{"model": "image classifier", "dataset": "scattered letters and digits in many colours", "train_examples": 97500, "image_size": 32, "crop_scale_min": 1, "horizontal_flip": false, "translate": 0.12, "targets": ["count"], "num_classes": 6, "arch": "resnet", "norm": "groupnorm", "hidden_act": "relu", "weight_standardization": false, "depths": [4, 9, 4], "kernel_size": 3, "stem": "single", "avg_pool_shortcut": false, "widths": [80, 160, 320], "mixing": "cutmix", "loss": "cross_entropy", "init": "trunc_normal_002", "residual_init": "none", "optimizer": "normuon", "muon_scale": "original", "learning_rate": 0.018, "momentum": 0.95, "nesterov": true, "orthogonalizer": "polar_express", "adamw_lr_other_params": 0.0011, "max_steps": 7600, "batch_size": 128, "epochs": 10.0, "lr_schedule": "step", "warmup_steps": 380, "weight_decay": 0.0, "adamw_weight_decay_other_params": 0}
Rows from block 13 of a small image classifier, named by matrix and row number. Rows with one number belong to one channel. Each number is 128 + 32 x the weight over its row's rms, rounded and kept within 0 to 255. All counts start at 0.
Before each channel's rows are labels from the 100 images, of 14976, where the channel reaches its highest value: "top examples" is what is common among them. Only what is clearly more common there than usual is listed. The data: scattered letters and digits in many colours.
# convs0: first 3x3 conv, stride 2 (model.blocks.13.convs.0.weight, 320x160x3x3, each kernel summed), inputs 0-79
# convs1: second 3x3 conv (model.blocks.13.convs.1.weight, 320x320x3x3, transposed, each kernel summed), outputs 0-63

top examples: count: one; count: two
convs0.13 [135 130 138 138 117  95 119 110 145 167  91 176  85 150 122 111 148 136 131  60  42 103  78 106 116 120 147 142 152  71  80  89  54 117 103 111 134 116  78  87 158 139  93 100 130 110 119  95 126 139 103 158  83 138 129 135 157 163 112 132  81  88 112 144  96 162 116  93 102 132  97 162 145 136 129 203 193  91 129 115]
convs1.13 [162 157 102 157 141 137 205 152  67 132 142 138 114 111 130 189 138 143 143 139 168 176 108 109  68 109 122  83 143 123  59 133  87 105 102 187 175 123  62 137 131 110 134 113  65 144 129 198  93  89 193 145 119  97 145 125 172 182  83 160  90 104 171  94]

top examples: count: six
convs0.70 [134 176  41 110 120 170  72 100 111 120 111 176 120 126 126 100  69 138 178 136 101 129 146 140 141 170  87 145 127  71  61 115 130 128 151 101 124 156 100 120 121 130  85 128 122 147  82 118  99  96 172 173 146 135 133 147 155 176 186 105 185 166  56  50 147 108 167 130  43 103 128 132 116 140 186 124 121 167 152 104]
convs1.70 [184 159  79  95 158 151 119  79 109  71 132 114 159  95 100 205 120 146 147 102 132  88 115 131 141 135 140 157 106 122  60 137 162  86 168 172 118 141 173 195 201 144 120 167 180 128 102 140 121 118 115 154  97 130 191 130 117 112 106 145  75 172 130 108]

top examples: count: two
convs0.217 [ 98 139 124 152 140 126 127 126 159 135 134 122 107 123  89 176 101  77 144 142 129 179 124 160 155  74 119 129 131  80 174 100 186 146 169 128 134 110 151 115 150  85 108 134 174 101 170  68 131 137  52 124  83 146  84 119 123 181 145 175 147 117  76 148  73 111 149 176  91 114  85  74 179 130 155 130 116 118 141 154]
convs1.217 [223 118  92 167 154 159 114 176 131  80 116  97 124 120 144 157 105 116 156  94 114 128 154  68 101 149 132  96 170 117 156 131 135 155 171 160 149 155 131 151 121 151 115 174 134  73 100 181 180 149 165 188 152 183 215 122 202 162 137 167 128 119 145 198]

top examples: count: one
convs0.81 [101 130  94 128 134 131 172  99  82 119 128 101 174 193 173  80  62 105 140  97 106 104  78  89 170 103 135 134  61 101 131 168 164 133 123  99 110 128 155  72 120 122 108 153 164 137 172  92  95 143  82 159 187 176 119 111 171 186 133 158 135 119 112 147 102 128 139 140 132  67 167 107  58  74 155 117 134  97 117 156]
convs1.81 [115 131  85  71 107 142 157  93 181 100 141 122 162  95 149 111  96 116  54 114 170  94 139 120  53 140 154 108  98 102 135 112 153 125 126 139 129  58 123  58  73  87 163 157 115  98 103 117 155 147 150 163 145 146 113 205  79 175 104  86 123 122 117 106]

top examples: count: one
convs0.242 [109  67 190 182  73 115 174 154 101 108 133 107 157 144 166  88 120 132 119 120 142 121 102 131 143  92 152  86 117 125  85  31  83 118 157 160 119 101  83 102 140 133 132 111 124 105 114  90 111 139  97 156 196  99 136 115 103 109  92  99 142 144  88  72 150 106  96 165 127 147 151 126 126 132 209  49 147 172 101  96]
convs1.242 [135 132 103 116  92 136 129 127 104 135 166 148 164 130 102 123 147  94 141 114 108 135 118 136 141 103 165 155 108 102 119 136 195  96 198 145 125  91  88 176 159 135 157  70  84 149 130  93 140 149 117  81 112 172 144 115 107 145  89  99 185  72 139 125]

top examples: count: two
convs0.25 [ 85  80 133 139 149 127 158 171 142 171 128 214 132 101 130  89 122 155 146 128 125 129 123  92 143  91  99  84 107  90 141 108  71 166  38 139  78  71  95  83 130 170 141 163 124 151 131  80 183 201 148 137 154 100 140  57 139 174 119 114 176 141 167 159 133 119 121 152 147 136 109 140 116 112 167 114  78 129 121 141]
convs1.25 [197  55 122 137 148 165 122 123 108 100 126 187 133  63 100 173  97 133 160 153 192 151 111  73  35 123 109  88  87 130 145 136 159 125 107 143  79 121 106 128 114 146 152 126 185  85 123 164  69  83 188 103 121 139 107 186  63 160 114 146  84 133 127 126]

top examples: count: six; the character L
convs0.43 [ 99 128  87 108 108 137 122 102 117 185 177 121  82 187 124 104 107 192 112 147  61 153 100 129  84 103 113 136  64 128 121 109 131 114 106  77 139  78  73 138  85  52 149 120  82 182 142 185 148 100  83 198 117 120 156 129 108 189 120 141 111  90 152  75 139 157 112 129 128 171 112  99 146 191 168 108 141 145 139 141]
convs1.43 [148 120  99 104 137 134 149 152 132 170 164 186 191 122 133 134  99 136 140 148 152 100  92 151 151 124 128 106 165  74 107 106 147 146 135 144 118 144 160 142 193 147 124 149 183 140 125 126 146 131 114 120 104 126 181 139 156 146 145  86 128 150  56 133]

top examples: count: six; the character J
convs0.67 [115 176 125 147 153 156 140 128  91 114 177 199 120 126  92 127  85 152 138 167 170 149 131 100 149  95  68  77 126  11 114  84 184 130 181 113 149  45 148  64 118 137 119 205 139  98 120 105 114 134  97 117 120 151 147 104 155  95 119 161 154 129 189 129 140 123 137 122 178 145 180 117  97 131 172 163 123 108 146 159]
convs1.67 [196 110 159 133 177 110 159 157 163 145 105 128 138 147 148 154 134 136 116 134 173 150 165 129 120 188 154 132 135  83 155 151 236 111 140 128 182 144 171 248 187 198 138 181 132 112 178 173 126 168  95 217 128 190 224 163 170 137 145 116 111 124  73 196]

top examples: count: six
convs0.52 [ 97 106 132 128  90 116  61 144 117 177  88 180 157  81 108 108  79 141 127 114 141  96 157 122 132 179 171 112 102  63 133 172 153 127 127 159  84 141 168  57 137  83 132 109 132 149 198 113  48  84 158 114 153 150 119 120 148 125  72 107 154 180  72  69 158  52 141 123  96 140 171  98 110 140  87  92 193 172 172 160]
convs1.52 [149 127 143 169 148 103  63 130  94 113 137 103 133 141 118 159 121  66 145 123 108 165 143 134 169 139 122 127  96  53  68 124 152  92 116  60 130 111 140 115  89 176 138 127 109  73 133 115 146 128 143 201 133 177 169 156 179  62 111 128 162 175 144 128]

top examples: count: one
convs0.263 [153  89 146 148 169  91 104 200 167  44 119 145 120 177 158 156 134 107 158 120 133 132 130 158  86 136 118 107 172  87 138 145 104 125 166  82  92 124 153  99  92  96 111 184 178 142 179 118 151 119 227 156 106 107 124 144 165 123 109 121 123  66 164 124 146  94  98 149 196 140 140 160 158 128 160  93 110  94 139 124]
convs1.263 [126 142  79 160 136 170  87 134 166 124 169 157 163 114 131 134 144 116 173 130 147 196 160 136 209  93 159 177 154 103 100 137 149 136 149 175 156  96 123 131 152 131 204 130 170 152 123 143 101 199 109 125  83 106 176 171 167  81 150 101 104 120 149 149]

top examples: red; teal; count: six
convs0.64 [137 127 174 143 105 121 185 139  58 107 136  97 201 145 127 130  98 105  93 146 106 116 138 117 136  45 107  93  78 159 152 121 147 102 130 118  74  55 101  82 169  85 113 124 126 146 100 134 130 123 125 207 193 151 126 128 121 118 103 157 124 139 106 113 110 178 140 127 132  99 128  86  96 117  94 201 105 129 127 136]
convs1.64 [107  35  92 110 164  95 133 104 100 118 108 166 135 151  65 148  72 215 125 133 111  67  56 136 125 136 132 104  79  63 106 117 114  98 158 122 149 117 141 152 149 112 127 105 155 131 155 191 132 119 137 124 121 140 156 148 196 131 175  96 137 144 124 112]

top examples: count: six
convs0.295 [151 183 127 185 149 155 162 109 110 125 150 120 128  75  98 124 143 159 129  75 116 170  88 138 141 167 114  61 175  87 129 213 126 100 103 155 130 155 150 156  98 120 109 132 107 117 113 130 115  78 171  95 173 163  90 103 141  65  92 139 104 132  96 116 139 128 165 138 109  86 159 156 125 176  74  93 158 122 141 121]
convs1.295 [159 116  94 149 116 127 104  91  96 161  90 109 102  90 110 172 140  84 148  90  84 122  83 120 153 103 114 126 122 155 126 117 122 111 109 117 134 117 129 111  98 118 103 169 133  69  99 115 149 139 119 158 107 116 129 147 102 129  71 140 167 159 125 169]

top examples: count: six
convs0.55 [154 153 124 159 116 146 135 105  75 130 148 111  98 160  70 104 124 118 158 161 140 142 157 142 164 101 134  91 172  83 118 174 128 134 172 127 176 104  82 123 114 135 135 122  96 163  98 129 109 111 123 126 179 113 106 133 132  89 115 148 127 170  33  74 179 145 126 175 115  79 128 139 119 178 135 107  36 137 100  78]
convs1.55 [148  79 123 114 173  81  91  99 127 132 145 148  82 172 139 162 100 157  89  50 152 101 131 109 152  91 136 141  73 108  99  90 109  59  95 128 108 132 136 143 159 112 133  82 103 138  50 168 128 113  83 123 138 114 147 161 136 100 141 153 160 144 130  75]

top examples: count: two
convs0.278 [103  84 122 131  98 137 127  77 137 151 148 199 183 152 107  98  89  96 160 147 133 100 139 137 146  82 117 109  63 120 121  88 143  97  80 157 124  97 104 158  84 143 158 124 165 106 149 167 160 101  65 138 184 127 159  88 143 175 154 110 103 138 175 114 130  63 120 115 135 113 144 155 162  80 145 117  79 138 134 128]
convs1.278 [ 55 160 152 136 108 169 135 147 134 157  60 192  98 127 165 180  72 150 139 169 152 146 134 121 187 103 132 189 150  71  89 171 180 131 169 127 113 147 136 136 151 152 146 154  81 106  98 143 173 140 171 186 165 131 135 142 218 154 171  74 149  92 150 135]

top examples: count: two
convs0.119 [133 116 127 198 153 138 143 127 135 131 126 241 122  94 158 156 109 146 161 130  69 157 188  88 124  93 146  98 113  63 142 108 208 115 111  97 145 128 137 180  88 191 122 156 143 139 127 170 120  91 130 136 114 148  95 193 133 137 139 137 187 122  81 177 115  95 135  85 113 124 134 140 101 142 188 147 113  76  98 151]
convs1.119 [145 120 156  70 137 111 155 158  90 144 100 173 143 150 102 145 133 137 127  94 113 102 146 182  93 149 120  93  86  97 109  81 126 100 150 127 116 124 104 149 114  99 128 126 146  94 100 138 104 108 167 189 135 121  89 167 198 123 118  82  87  88 114 167]

top examples: count: three; count: two
convs0.151 [143 104 160 175 140  88 123 128 182 107 177 155 134 112 126  71 187  51 142  93 127 172 124 127 163 123 102  86  92 138  86  75 117  91 123 159  88 161 141 154 134 181 114 177 145 142 112 114 147 134 176 125 104 115 164 155 133 141 161 230  94  73 169  76 113 123 109 139 126  53 132 148 122  89 111  74 204 140  83  94]
convs1.151 [124 205 141  96 124 131 154 105 174 158  67 135 131 133 148 139 119 122  51 127 171  87  78 129 135 147 149 123 155  75  67 161 126 142 134 152 136 151 152 198  96  79 179 135 159 174 145  96 124 119 169  79 121 121 109 159 153 109 158 130 113 126 141  83]

top examples: count: two; count: one
convs0.4 [143 116 150  91 160 166 140 123  91 178 132 134  90 163 140 113 127  94 138  95  96 107  93 113 137 118  86 202  78 104 144 227 111 167 163 136 127 208 128 110 166  85 138  66 159 149 151  84 106  86 117 110  84 162 173 153 145  90 115 150  73  87 123 111  93 105 147 131 153  69 120 128 159 138 106 153 197  88 144 136]
convs1.4 [116  56 117  92 111 148  95 137 113 144 106  95  66 137 129 130 100 153 102 190 105 115 128 145 116 199 120 106 135 135 109 151  92 112  83  93 135 120 149  69  85  93 115 147 115 146 127 100 137 108  82 156 102 169  68  58 104 145 130 106 121 122 129 137]

top examples: count: six
convs0.63 [129 110  79 137 139 153 103 116  79 113 112 228 177 158 148 124 131 146 114  96 103 133 133 112  97 122 122 144 128 127 119  70 165 137 146 134 125  46 125 115 138 125  88 125 107 187 123 124 124 170 140 109 134  93 142  91 124 185  61 117 140 164  92 104 147  69 174 120 153 143 122  84 146 149 176 176 104  55 117 163]
convs1.63 [213  92 189 106 133 115 117 106  85 169 101  86 138 158 173  75 112 142  97  88 142 107 141  69 210  89 114 137 118 101 117 116 126  73 123 119 148  96 110 190 149 111 104 128 172  71 154 178 170 190 152 181 137 228 222 136 159 173  90  98 119 104  73 123]

top examples: count: one
convs0.73 [160 122  93  77 167 103 150 162  72 108 177 144 114 212 124 180 143  97 105  91 104 104 109  69  86  90 121 143  92 154 130  86  89  60  94 133  80 127 131  82 136 170 126  63  67 123 115  75 169 129 129 154 160  92  70 106  97 161 126  92  73  90 147 140  75 175 128 120 135  84  86 170 147 149 132 127 135 173 159  79]
convs1.73 [114  76 130  93 110 135  83  99 137 110  91 147 141  96 128 151  96  95 111  77  60 162 143 107 143 157 149 123 136 138 175 157 155 111 169  98  91 104 168  89 165 135 133 148 164 138 144 173 209 131 114 176 119 127 131  78 118 107 157 124 159 131 146 180]

top examples: count: one
convs0.62 [130 133 126  89 141 158 119 110  54 178 120 104 158 161  82 158  88 127 135 131 195  94 146 150  99 142 139  81 114 130  95 145 143 130 147 142 139 127 165 133 111 149 150 135 149 185 134 117 121 147 180 164 102 123 125 102  91 131 118  98  75 150  97  61  58  98 159  67  90  95 145 144 105 153 123 201 141 102 113 107]
convs1.62 [113 143 150 126  97 129  78 125  96  88 149 125 135  70  71 204 101 111  95  81 160 212  65 110 120 131 128 159 162 107 131 133  61  95 133 112 132 123 166 157 191 100 123 128 105  99 124 163 170 114  98 140 162 150 120  58 165  76 103 109 208 163  93  96]

top examples: count: two
convs0.289 [125 136  85 136 111 110 155 114 176 152  97 108  77 153 132 125 120 130 123 108 137 122 155 129 157 166 115 136  98  85  53 146 129 121  70  75  95 178   0 131 173 122 126 153 137 141 144 152 120 130 173 114 114 191 129 150 137  88 155 132 146 111 113 152 124 158 136 169 108 100  70  93 116 119  98  97  93 166 141 146]
convs1.289 [ 19 121 127 129 138 140 134 121 106 195 123 135  46 184 136 102 160 128  86  88 110 181 108 160 120 122 147 176 108  51 133 160 136 121 126 129 157 140 170  84 120 160 150 151 144  77 159 108 146 113 105 182 103 177 179 108  82  99  91 134 151  96  70 150]

top examples: count: one
convs0.232 [109  82 142 194 164 115 140 169  84 137 165 136 127  97 160 193 114 132 145 151 156  99 100  89 142 124 113 141  72  83 126 139 120  94  79  52  91 158  69  86  85 160 141 124 148  94 151 121 104  98 167 139 133  80 132  79 140 159 149 146  92 117 143 119 106  95 162 166 101 150 136 156  86  79 100 119 210 166 169  98]
convs1.232 [188 121 188 156 152 166 140  98 147  89 140 149 134 192 146 127 129 145 115 177 131 195 176 101 155  83 180 107 145 151 146 167 115 174 158 184 171 161 158 128 112 114 112  98 172 128 187 109 133  68 135 119 172  98 107  85 180 157 118 125 101 111 139 123]

top examples: count: one
convs0.35 [156 136 107 145  68 113 131 112 124 148  93  69 103  91 133 142 155 186 136 177 137 112 142  67 149  47  52  78 113  84 103 130 121 145  89 108 194 127  76 118 121 106 184 160 130 113 182  72 120 128 122 119 168 126 175 131 109 185 172 163 105 103 113 165 134 145  86 166 115 116 117 138 145 139 172 115 105 149 135 164]
convs1.35 [119 117  63 118  84 154  95 128 131 169 140 139 122 102 176  73 134 138 118 154 158  37 187 169 126 139 192 162 127 114 134 140 102 118 165  61 134  76 151 120 152 113 168 171  74  90 152 103  76 143 163 122 106 126 149 102 144 120 149 145 193 117  87 109]

top examples: teal; count: six
convs0.293 [132 147 144 123 109 140 136  89 110  68 136 193  98 164 105 123 107 124 136 138 183 134 116  97 134 120 109  93 155 109  88 160 168  83 144 182 120  89 137 120 103 147 130 109 214 128 160 144  97 119 147 127 152 135 154 140 200 127 121 108 141 150  79 177 173 100 131 163 105 159  93 188 136 124 161 126  89 110 156 143]
convs1.293 [112 149 125 105  94 151 144  88 143 114 126 129 115 101 130 194 123 117  96 136 145 140 139 212 121 118 158 141 120  78 119 142 192 153 188 130  68 107 140 168 163  80 138 145 135  73 178 112 140 145 115 116 111 170 202 124 116 135 158 110 118 135 122 115]

top examples: count: two
convs0.233 [115 100 126 112 141 133 161 122 150 149 129 154 141 157 200 147 142 100 119 151 138 167 141 197  93 145 108 142 168 127 161  91 145 133 147 128 119 167  78 128  65 128 128 140 110 138 166 130 121  97 101 193 121 119 174  66 139 128 113  85 179 127 148 176  87 121 141 110  94 144  93  99  77  87 149 109 122  88 109 135]
convs1.233 [119 149 130 172 129 132 111 116 100 146 122 130 171 114 179 134 146 123 217 129  94  84 142  90 146 123 120 157  83 121 113 149 162  84 146 106 101 179  94 116 145 160 135 155 174  81 164 167 185 191 186 194 172 199 213 145 165 125 113 129 149 142  98 156]

top examples: count: six
convs0.307 [125 128  87 120 102 147  88  88 123 124 160 144 104 130  47  88 132  78 145  82 168 115 146 142 115 177 121  49 125 160 129 129 132 149  83 101 115  84 137 116 148 135 142 139 138 189 116 255 153 166 154 149 147 105 139 117 155 154 196 134 146 125 119  99 108 105 155 177 131 168 146  65 143 108 114 166 176 155 133 101]
convs1.307 [ 94 155 107  80 104 170 156 150  69 125 114 105  81 151 114 155 149 143  99 138 167  76  90  99 116  65  96 130  96  59  70  91  58  82 158 125 132 101 136 148 153 130 148 126 155 103 144 135 145  79 154 147 125 170 118 143 111 146 123 116 159 138 203  89]

top examples: count: one
convs0.255 [125 126  97 136 152 139 151 157 113  89 152 117 124 101  94 164 152  66 145 123 106  98 122 104 167 116 144 117  96 177  36  80 104  93  98 160 113 123  81 137 152  92 141  94 147 170 146 189 186 128 174 171 131 136 159 174 127 178  95 128 144 129 175  99 102 176 148 118 132 108 102  82 124  94  92  84  81 108 124 117]
convs1.255 [ 95 125 161 149 137 115 106 138 132 155 112 150  54  97 145  90 185 158 171  98  72 112 115 138 143 145 141 160 106 136 101 162  81 124 165 153 184 129 158 126 162 150 215 109 156 133  80  57 151 103  55 112 124 138 203 187 170  77 109 112 153 137 139  98]

top examples: count: six
convs0.301 [106  52 153 123 125 142 130 115 106 159 110 120 128 127 108  87 125 141 130 110 125 178  71 118 120 184 121 125 145 161 163 120 151 115 105  99 108 142 129 204  97 171 155 124 137 112 125 150 187 113  87 171 145 205  63 114 145  71 113  95 119 115  96  92 145 101 116 122 189 133 151 185 129 108 143  72 132 133 134 126]
convs1.301 [106 126 109  85 106  93  71  42  87 140 110  60 116  93 170 182 140 109 128  86 130 131 145  44  14 124  82 116 117 166 126 123 140 124 121  93  94 152  93 118  99 116 101 169 115  91 130 135  96 115 139 136 105 116 133 142 125 102 107 125 139 165  74 137]